Rows from block 3 of a small multi-label audio tagger, named by matrix and row number. Each number is 200 + 40 x the weight over its row's rms, rounded and kept within 0 to 999. All counts start at 0. After the name is the row's rms in percent of the matrix's.
After each channel's rows are labels from the 100 clips, of 14848, where the channel reaches its highest value: "strongest on" is what is common among them. Only what is clearly more common there than usual is listed. The data: drum patterns on synthesised drum kits.
# conv: width-5 conv, stride 2 (model.blocks.3.conv.weight, 128x128x5, each kernel summed), inputs 0-63

conv.31,113,230,235,213,161,149,170,200,174,191,196,186,207,238,179,296,208,348,131,177,145,136,243,204,142,177,193,236,163,139,174,173,206,227,155,163,136,115,207,223,195,188,152,295,171,231,215,191,256,229,167,223,189,162,146,164,216,238,176,211,237,136,155,145,204
strongest on: snare; thin (high-pass)

conv.125,096,256,172,153,223,252,221,146,174,238,219,215,212,204,157,133,190,115,227,192,209,194,219,154,209,193,169,158,208,249,184,184,209,180,196,111,187,218,164,147,214,210,197,153,237,156,202,166,207,183,182,197,210,284,188,177,204,236,260,214,222,147,226,256,204
strongest on: reverberation; text has "room"; text has "reverberant"; rimshot

conv.48,094,194,250,226,132,148,314,188,191,236,151,247,171,198,229,198,156,201,269,136,172,165,203,184,198,203,191,192,146,238,173,232,123,191,156,255,220,212,154,161,209,233,241,266,214,195,185,197,186,205,182,210,129,170,242,154,170,187,192,230,214,137,194,208,227
strongest on: high tom; four on the floor

conv.2,117,119,160,171,179,204,204,148,170,96,173,249,247,260,240,235,309,172,179,215,162,196,152,186,191,239,150,209,106,229,241,207,202,191,232,256,181,277,187,126,135,187,219,163,205,138,169,195,183,176,190,210,171,225,173,187,188,73,227,202,141,231,187,205,230
strongest on: white noise

conv.28,090,245,195,206,264,143,231,188,211,184,217,215,11,178,174,183,192,245,193,209,200,204,208,219,178,193,135,234,195,162,98,171,181,209,264,149,207,165,217,227,271,74,200,233,198,174,167,240,216,208,197,213,163,162,150,196,190,151,180,189,170,172,297,235,186
strongest on: ride cymbal; cowbell; clipping; text has "clipped"

conv.27,091,146,238,210,213,189,187,146,176,202,175,195,166,195,351,227,224,155,266,167,206,216,146,199,247,234,173,183,183,162,190,259,254,244,222,323,276,202,222,167,241,248,227,193,244,133,156,239,183,221,211,176,163,201,178,197,239,181,175,224,230,167,197,233,178
strongest on: four on the floor

conv.110,098,202,168,149,197,190,176,173,237,199,183,197,154,248,97,150,193,216,135,258,245,245,207,196,227,155,220,217,200,283,176,238,180,232,198,136,152,215,214,198,195,185,164,182,223,278,212,176,180,178,226,249,232,221,225,227,216,126,133,211,133,150,217,184,172
strongest on: clipping; text has "clipped"

conv.86,124,167,243,282,200,223,136,236,223,193,187,163,197,161,222,254,190,252,165,126,184,161,214,244,153,193,268,235,120,146,205,161,205,202,221,197,215,181,196,217,214,258,181,231,146,249,167,147,244,188,176,230,295,146,244,151,201,215,235,207,221,113,184,163,169
strongest on: rimshot; march

conv.12,089,261,174,144,245,132,237,151,205,181,240,202,96,185,199,167,184,227,195,180,259,226,227,133,283,210,163,180,255,213,82,236,206,201,214,205,234,218,232,192,238,88,164,212,226,160,196,267,134,170,200,204,131,227,164,261,184,204,198,197,163,204,269,245,154
strongest on: rimshot; clipping; text has "clipped"

conv.16,135,165,186,223,195,186,225,196,215,231,195,160,251,177,185,128,183,213,189,176,159,164,188,199,275,230,212,148,241,221,225,158,129,122,195,116,236,217,135,222,198,226,197,173,106,123,205,180,229,169,203,206,207,217,165,172,214,239,193,219,136,308,208,171,237
strongest on: reverberation; text has "room"; text has "reverberant"; shaker

conv.82,093,230,222,206,185,169,135,154,237,97,136,198,208,153,293,177,190,200,144,183,191,260,138,193,246,207,208,139,160,204,170,195,236,193,196,233,171,178,194,192,178,214,209,166,242,200,192,218,251,149,184,145,130,178,233,226,199,167,261,228,164,177,212,167,122
strongest on: rimshot

conv.88,101,104,224,273,208,277,181,172,148,206,195,185,288,174,201,166,198,205,168,207,227,270,86,200,196,231,194,220,160,214,268,193,235,196,154,117,226,174,242,251,146,178,202,158,220,241,278,230,193,156,241,186,216,200,79,210,190,218,128,191,247,211,172,208,166
strongest on: reverberation; text has "room"; text has "reverberant"; half-time

conv.109,105,169,182,204,211,199,183,213,207,250,201,220,185,177,208,206,247,194,223,202,267,203,186,204,115,194,167,243,193,247,207,153,229,142,149,172,231,251,225,201,176,244,184,190,176,225,281,202,218,132,184,195,186,227,219,223,204,188,286,213,194,181,148,254,125
strongest on: low tom

conv.45,116,164,167,200,204,97,157,209,223,151,48,191,214,190,177,212,182,167,203,183,199,182,152,205,199,206,196,187,192,249,239,190,159,99,273,234,218,199,233,220,204,197,197,179,162,137,197,225,169,159,207,197,190,181,217,199,195,134,173,194,150,254,172,199,230
strongest on: rumble; mains hum

conv.85,119,275,214,229,167,226,169,196,142,259,280,174,236,190,238,229,132,169,183,193,182,259,271,190,255,169,198,208,278,171,249,291,206,254,217,281,258,158,186,182,187,271,235,200,236,166,215,184,144,224,182,201,199,206,218,243,167,309,148,168,202,253,169,151,211
strongest on: mains hum; clipping; text has "clipped"

conv.25,090,261,171,238,182,173,243,203,223,200,166,289,245,171,244,184,160,165,175,204,216,183,251,144,222,240,245,201,256,245,211,110,229,235,93,253,177,113,213,215,189,237,222,180,207,230,236,180,169,222,184,159,222,131,248,245,235,182,232,243,152,194,221,217,158
strongest on: clap

conv.26,087,171,235,200,238,109,175,151,195,198,228,170,245,178,246,228,183,238,132,244,132,296,111,142,271,143,216,116,223,251,187,140,198,274,209,186,180,237,186,259,182,235,189,214,184,172,247,180,226,161,176,156,211,278,223,222,177,233,231,166,210,226,204,143,180
strongest on: muffled (low-pass); random hits

conv.60,080,202,165,197,186,181,161,190,171,205,182,210,148,192,153,138,194,211,152,175,192,169,185,172,204,155,237,150,180,211,190,220,172,193,229,152,170,118,190,202,177,261,158,168,214,172,170,267,186,182,224,173,203,160,241,235,225,186,259,177,140,185,187,232,122
strongest on: reverberation; text has "room"; text has "reverberant"; clipping

conv.0,120,150,218,166,220,194,226,221,244,168,176,168,217,169,173,179,135,112,208,169,220,201,137,199,184,145,243,182,204,231,226,218,165,169,228,232,213,228,175,181,208,182,218,206,168,127,151,171,164,164,208,188,166,218,241,164,159,92,148,212,209,232,151,167,226
strongest on: high tom

conv.122,080,133,179,146,219,198,140,251,160,188,205,230,198,243,175,153,206,144,251,206,194,160,187,168,224,163,240,177,173,133,205,162,231,241,212,311,213,291,146,168,201,174,174,188,184,157,181,155,162,158,161,170,122,196,214,202,219,212,175,157,182,198,197,199,164
strongest on: four on the floor; random hits

conv.83,109,210,176,239,241,252,127,221,249,229,234,250,225,210,116,120,199,105,184,248,252,238,213,230,243,232,257,168,217,196,215,275,201,137,209,182,206,262,242,195,156,169,208,128,150,194,219,187,173,172,240,253,210,249,199,207,224,255,238,176,153,271,204,245,194
strongest on: mains hum

conv.106,094,74,221,247,169,220,233,185,192,271,239,193,244,234,201,216,220,222,185,244,197,211,208,159,195,173,229,188,216,244,207,143,149,217,55,211,199,200,192,194,188,227,152,197,126,201,261,192,239,174,141,201,194,239,99,206,210,252,207,217,146,220,162,155,264
strongest on: closed hi-hat; thin (high-pass); clipping; text has "clipped"

conv.61,102,197,181,163,171,260,212,227,149,217,206,227,198,272,190,187,137,188,197,233,185,219,215,204,166,173,181,202,141,172,144,225,200,159,232,270,225,210,232,102,145,180,140,148,214,176,148,190,197,205,137,185,97,248,176,165,159,211,236,183,174,141,159,105,207
strongest on: reverberation; text has "room"; text has "reverberant"; clipping

conv.50,095,220,196,198,214,246,185,183,230,218,201,192,206,186,216,173,121,182,217,150,212,219,177,185,242,156,202,155,161,157,176,224,192,154,181,226,230,184,136,173,217,213,159,158,179,147,171,151,171,175,166,167,193,195,244,129,182,227,181,200,270,210,229,214,142
strongest on: clipping; text has "clipped"; high tom; low tom

conv.15,113,268,198,199,177,220,268,206,218,207,196,211,264,177,176,170,138,222,213,199,195,147,212,175,250,226,247,147,242,196,233,210,152,149,207,138,186,159,176,159,205,279,208,198,166,153,159,231,151,188,235,218,159,160,195,222,206,204,176,178,147,244,147,167,195
strongest on: tempo: 70 to 80 bpm

conv.58,106,198,204,139,178,211,174,239,196,248,201,194,204,240,209,240,122,225,170,182,199,224,245,197,193,228,196,227,140,214,165,268,170,175,152,240,208,231,195,208,194,218,234,206,247,208,194,198,114,205,242,221,193,236,231,136,109,312,209,166,229,222,217,74,173
strongest on: mains hum; clipping; text has "clipped"

conv.5,087,215,241,226,267,223,217,217,252,224,253,88,190,116,145,153,258,237,242,226,212,191,242,219,170,229,215,258,176,186,182,224,190,175,171,162,268,252,248,241,228,220,235,238,212,239,231,214,224,223,209,221,214,190,211,222,173,190,163,224,138,186,210,156,173
strongest on: high tom; rimshot; dembow

conv.89,097,186,141,213,147,202,150,287,156,219,227,188,162,257,144,198,188,226,184,226,130,158,270,218,170,125,232,178,167,204,157,147,209,238,190,152,129,183,204,210,215,143,157,253,143,219,171,140,194,181,187,181,227,215,125,162,179,161,215,149,233,191,183,226,226
strongest on: clap; four on the floor; bossa nova

conv.72,087,216,238,275,189,228,235,203,171,183,190,246,203,164,173,183,260,120,132,232,197,203,193,214,212,152,195,217,223,229,316,132,240,231,280,172,198,129,149,264,181,164,186,198,214,194,182,152,163,180,143,178,282,205,160,152,202,176,142,211,224,273,152,223,184
strongest on: shaker

conv.30,096,167,229,202,242,63,189,195,172,202,186,181,250,153,204,215,231,265,226,249,216,215,261,170,162,188,170,277,222,270,199,194,238,259,227,195,203,207,205,234,143,323,173,208,235,225,263,238,187,165,182,206,199,186,199,261,122,108,145,185,201,272,186,144,222
strongest on: closed hi-hat; random hits

conv.91,085,188,256,163,191,164,172,177,199,234,168,210,168,236,199,177,211,193,198,215,228,232,193,142,227,124,254,192,270,240,174,317,118,185,172,228,246,194,272,225,198,255,164,171,258,174,192,187,157,269,199,170,123,126,212,226,230,272,175,208,156,252,148,211,174
strongest on: high tom; clipping; text has "clipped"

conv.102,095,211,199,233,153,250,208,218,176,196,148,266,244,137,146,168,264,182,200,223,247,218,239,202,233,167,186,186,118,253,224,257,234,198,252,74,213,227,226,219,207,202,222,231,252,214,251,190,171,213,222,222,326,240,261,212,139,201,206,197,191,250,217,206,213
strongest on: mains hum; clipping; text has "clipped"

conv.52,099,175,200,196,221,213,260,196,169,316,122,254,203,218,190,173,134,249,244,182,190,244,238,169,237,214,164,216,105,266,177,249,160,172,223,146,230,119,232,179,191,188,200,175,223,227,233,273,164,261,179,200,194,116,195,164,175,317,180,203,171,218,224,187,194
strongest on: mains hum

conv.81,105,94,256,243,206,235,125,195,166,191,152,177,239,90,263,168,140,201,194,172,171,225,89,218,200,206,228,165,206,129,254,201,230,141,287,241,278,146,188,229,232,235,208,216,156,108,229,188,231,231,178,141,209,195,194,187,185,204,178,214,262,197,214,215,149
strongest on: low tom; high tom; ride cymbal

conv.56,120,157,237,229,217,215,292,213,211,212,149,200,237,209,187,125,218,205,209,154,179,172,159,221,146,230,202,217,151,160,211,219,202,190,254,162,250,213,165,173,200,227,260,303,231,197,213,213,219,209,138,162,214,186,256,214,155,184,228,255,204,145,203,210,232
strongest on: high tom

conv.124,095,285,228,192,223,200,242,207,246,189,214,203,189,255,226,208,265,186,180,185,198,207,249,240,214,238,169,206,118,209,195,234,217,221,265,264,242,258,157,175,233,189,239,281,208,208,133,201,211,180,212,184,219,292,249,247,169,88,204,200,254,198,208,226,274
strongest on: high tom

conv.3,100,186,225,231,231,190,132,233,201,240,216,196,190,228,258,173,226,232,208,278,186,206,212,203,169,245,204,193,106,173,163,189,201,199,237,234,221,167,219,221,192,297,221,139,203,222,258,177,307,248,187,149,196,198,193,228,212,257,249,260,144,203,216,137,267
strongest on: clipping; text has "clipped"; mains hum

conv.33,077,206,151,221,97,171,246,179,205,191,196,236,204,188,143,169,171,183,201,216,183,179,135,160,151,107,204,182,149,231,174,169,140,207,186,130,145,174,227,127,234,144,135,166,208,221,229,186,173,198,248,191,183,201,250,216,182,150,202,181,166,140,142,221,271
strongest on: rimshot; march; four on the floor

conv.23,110,166,198,158,235,241,243,228,226,244,242,197,136,266,169,156,185,166,274,251,262,227,207,211,281,212,221,197,232,236,215,282,202,183,320,225,200,224,231,242,158,188,223,123,237,197,199,206,152,181,211,176,223,246,239,163,151,277,196,163,193,229,184,190,242
strongest on: mains hum; ride cymbal; clipping

conv.4,102,181,193,204,218,89,198,190,189,216,216,137,145,200,225,224,224,206,278,164,262,201,189,214,216,273,154,259,165,221,64,173,214,188,146,215,240,308,237,169,214,181,216,241,176,186,182,244,175,188,213,224,140,286,211,160,181,242,233,189,158,156,242,201,213
strongest on: clipping; text has "clipped"

conv.40,142,122,194,125,187,229,220,180,189,235,168,208,194,244,162,239,202,151,183,264,224,199,254,202,282,203,231,204,248,245,197,183,165,209,210,232,227,221,201,163,163,146,114,188,166,241,196,210,223,209,137,249,128,186,228,195,261,175,160,266,168,217,175,243,201
strongest on: clipping; text has "clipped"

conv.116,076,143,157,126,207,169,148,230,179,191,172,234,81,243,129,165,196,178,169,174,214,211,245,177,157,220,124,204,217,243,197,228,208,188,281,191,193,188,180,173,182,148,207,209,211,165,183,212,138,186,190,186,220,244,233,236,99,149,204,172,241,191,194,222,153
strongest on: shaker

conv.119,097,204,105,187,179,226,175,290,178,172,303,222,146,312,174,181,227,211,208,269,179,176,267,195,206,186,265,186,257,198,126,210,212,203,177,230,216,211,173,238,183,166,188,157,198,205,184,195,203,251,178,196,191,217,199,225,192,207,265,178,149,192,176,201,215
strongest on: white noise; clipping; text has "clipped"

conv.103,089,179,211,211,219,148,235,275,267,238,229,175,210,216,228,199,200,218,199,195,205,190,206,217,202,186,234,236,244,109,134,154,159,210,202,217,229,261,220,258,198,237,140,197,189,241,207,204,291,198,217,226,210,249,200,240,249,237,245,223,169,233,205,203,193
strongest on: rimshot; clipping; text has "clipped"; tempo: 80 to 90 bpm

conv.78,079,260,189,187,263,121,157,195,177,235,215,212,205,269,161,204,117,174,172,197,226,180,207,189,202,218,144,237,223,169,153,194,217,196,153,217,154,155,211,159,176,123,181,178,193,219,258,245,176,185,199,242,171,179,231,225,195,265,186,185,153,156,288,254,153
strongest on: shaker; mains hum

conv.38,148,186,219,150,185,177,221,194,191,202,257,117,183,224,247,218,190,218,192,194,180,266,170,207,225,198,209,188,220,213,146,205,180,178,217,216,154,169,224,203,249,184,177,183,257,192,136,228,153,227,256,226,223,202,144,183,116,234,208,159,292,212,208,138,210
strongest on: muffled (low-pass)

conv.47,106,115,246,156,196,200,147,191,202,124,191,207,236,140,218,288,222,124,131,196,229,187,183,166,219,222,221,226,285,176,251,192,211,179,194,241,231,236,197,188,129,208,219,265,213,206,147,210,175,191,181,215,184,191,236,233,259,162,187,203,224,215,143,209,171
strongest on: closed hi-hat; low tom

conv.121,096,220,188,212,164,265,160,169,186,174,196,204,262,199,241,183,136,236,171,114,136,170,184,223,160,207,253,152,223,133,201,151,194,202,154,201,223,162,151,194,284,234,194,159,164,122,206,151,251,244,180,160,172,164,181,200,247,223,254,212,222,179,227,191,152
strongest on: thin (high-pass)

conv.41,137,220,188,235,206,196,186,230,245,154,124,232,232,202,188,197,198,226,190,208,239,236,230,213,207,223,218,206,122,192,191,228,248,285,235,205,205,192,206,197,189,188,222,224,183,226,198,188,224,197,204,228,202,197,236,187,217,193,232,208,191,166,216,203,181
strongest on: rimshot; four on the floor; pattern: march

conv.44,120,237,172,199,198,240,215,199,203,225,206,191,195,212,204,201,188,174,198,172,236,285,265,211,275,200,195,199,213,207,181,227,223,355,178,248,200,192,183,158,233,141,200,209,157,193,215,170,205,179,204,224,158,187,166,174,186,161,195,183,200,144,224,236,211
strongest on: shaker

conv.114,118,208,207,195,154,211,177,214,176,201,140,277,211,225,191,198,205,185,214,213,200,199,231,189,223,226,176,199,170,238,239,149,220,185,122,239,212,156,192,197,115,196,212,234,212,221,251,219,199,178,182,174,219,173,255,171,198,205,188,245,186,161,217,249,221
strongest on: open hi-hat; mains hum

conv.24,087,213,235,226,219,147,297,198,172,224,172,228,225,288,222,205,194,275,193,223,167,173,134,196,224,184,252,219,109,197,147,257,182,162,159,230,124,199,205,201,158,136,173,164,188,220,265,187,296,259,166,175,160,183,171,153,230,245,247,269,209,139,133,145,206
strongest on: snare; muffled (low-pass); mains hum

conv.34,069,208,202,127,159,258,191,162,122,226,253,177,240,191,202,218,151,252,221,188,225,182,179,224,208,210,117,254,306,107,217,198,243,157,144,185,251,175,155,200,182,192,213,222,206,197,164,69,147,214,124,230,238,188,207,253,140,258,173,191,155,210,259,135,172
strongest on: shaker; rimshot; thin (high-pass)

conv.57,101,228,232,198,169,124,198,210,230,222,258,252,167,171,277,198,161,124,206,232,170,254,228,195,244,212,185,216,294,218,170,174,231,227,158,248,193,57,233,231,261,198,148,207,268,198,231,234,208,214,205,108,198,173,195,241,187,232,169,219,214,248,250,310,204
strongest on: open hi-hat; pattern: four on the floor

conv.53,084,193,214,157,224,178,183,164,128,206,207,177,15,203,178,193,204,144,233,253,261,206,249,208,208,199,157,186,252,152,204,195,247,243,396,236,210,157,202,157,199,149,218,211,222,187,205,222,210,215,189,207,175,174,184,252,159,162,219,220,241,127,207,265,111
strongest on: ride cymbal

conv.9,139,233,211,172,198,217,155,222,197,202,246,223,185,175,199,242,185,212,177,186,223,144,245,172,120,169,173,232,222,199,234,199,235,248,207,199,159,191,194,196,176,261,173,212,222,166,213,193,114,184,187,230,225,204,238,218,104,229,200,125,182,190,206,166,216
strongest on: quiet level; closed hi-hat; rimshot

conv.36,107,168,228,228,211,201,186,219,198,205,130,194,166,169,194,165,105,226,203,203,195,176,178,181,158,154,234,199,186,184,147,204,209,108,200,115,217,67,213,188,225,221,167,254,200,193,190,202,212,158,131,125,176,152,217,237,186,174,203,194,201,151,199,199,87
strongest on: reverberation; text has "room"; text has "reverberant"; high tom

conv.80,127,185,156,210,187,327,189,234,212,221,230,224,257,178,180,232,215,238,141,201,164,196,192,191,250,210,247,208,234,230,248,223,199,214,219,189,204,256,215,242,135,93,199,229,213,263,187,183,214,204,209,243,276,257,191,188,238,221,133,175,260,253,169,146,220
strongest on: shaker; clipping; text has "clipped"

conv.90,080,244,206,180,172,263,179,151,131,213,143,253,212,202,151,143,86,254,122,163,154,222,213,213,110,199,209,238,228,198,216,236,222,246,215,139,165,66,207,160,205,196,244,176,248,204,219,222,209,212,146,180,142,164,155,216,178,260,91,212,190,152,185,183,180
strongest on: reverberation; text has "room"; text has "reverberant"; closed hi-hat

conv.126,078,180,164,216,187,268,198,202,232,132,202,176,230,189,170,246,266,220,182,151,155,166,237,203,154,223,158,204,75,240,261,252,173,206,241,163,134,269,204,199,142,167,184,204,208,202,110,251,174,165,253,243,244,195,204,189,133,86,170,183,219,238,163,179,288
strongest on: shaker; crash cymbal; rumble

conv.8,120,157,217,224,141,213,242,193,190,203,201,198,218,150,212,144,160,204,201,178,220,227,266,182,239,215,211,207,185,229,203,187,268,367,192,246,189,244,205,188,171,272,210,160,185,190,224,175,190,125,158,219,136,199,165,182,152,181,182,155,194,177,186,152,221
strongest on: closed hi-hat; four on the floor

conv.123,092,203,231,178,294,158,228,151,228,211,201,186,185,187,193,171,258,193,208,247,268,195,168,163,139,179,177,199,188,193,59,242,174,228,186,198,204,224,259,213,203,216,241,244,179,171,160,236,170,256,180,221,224,303,189,287,180,228,236,214,161,190,252,166,149
strongest on: tempo: 70 to 80 bpm; mains hum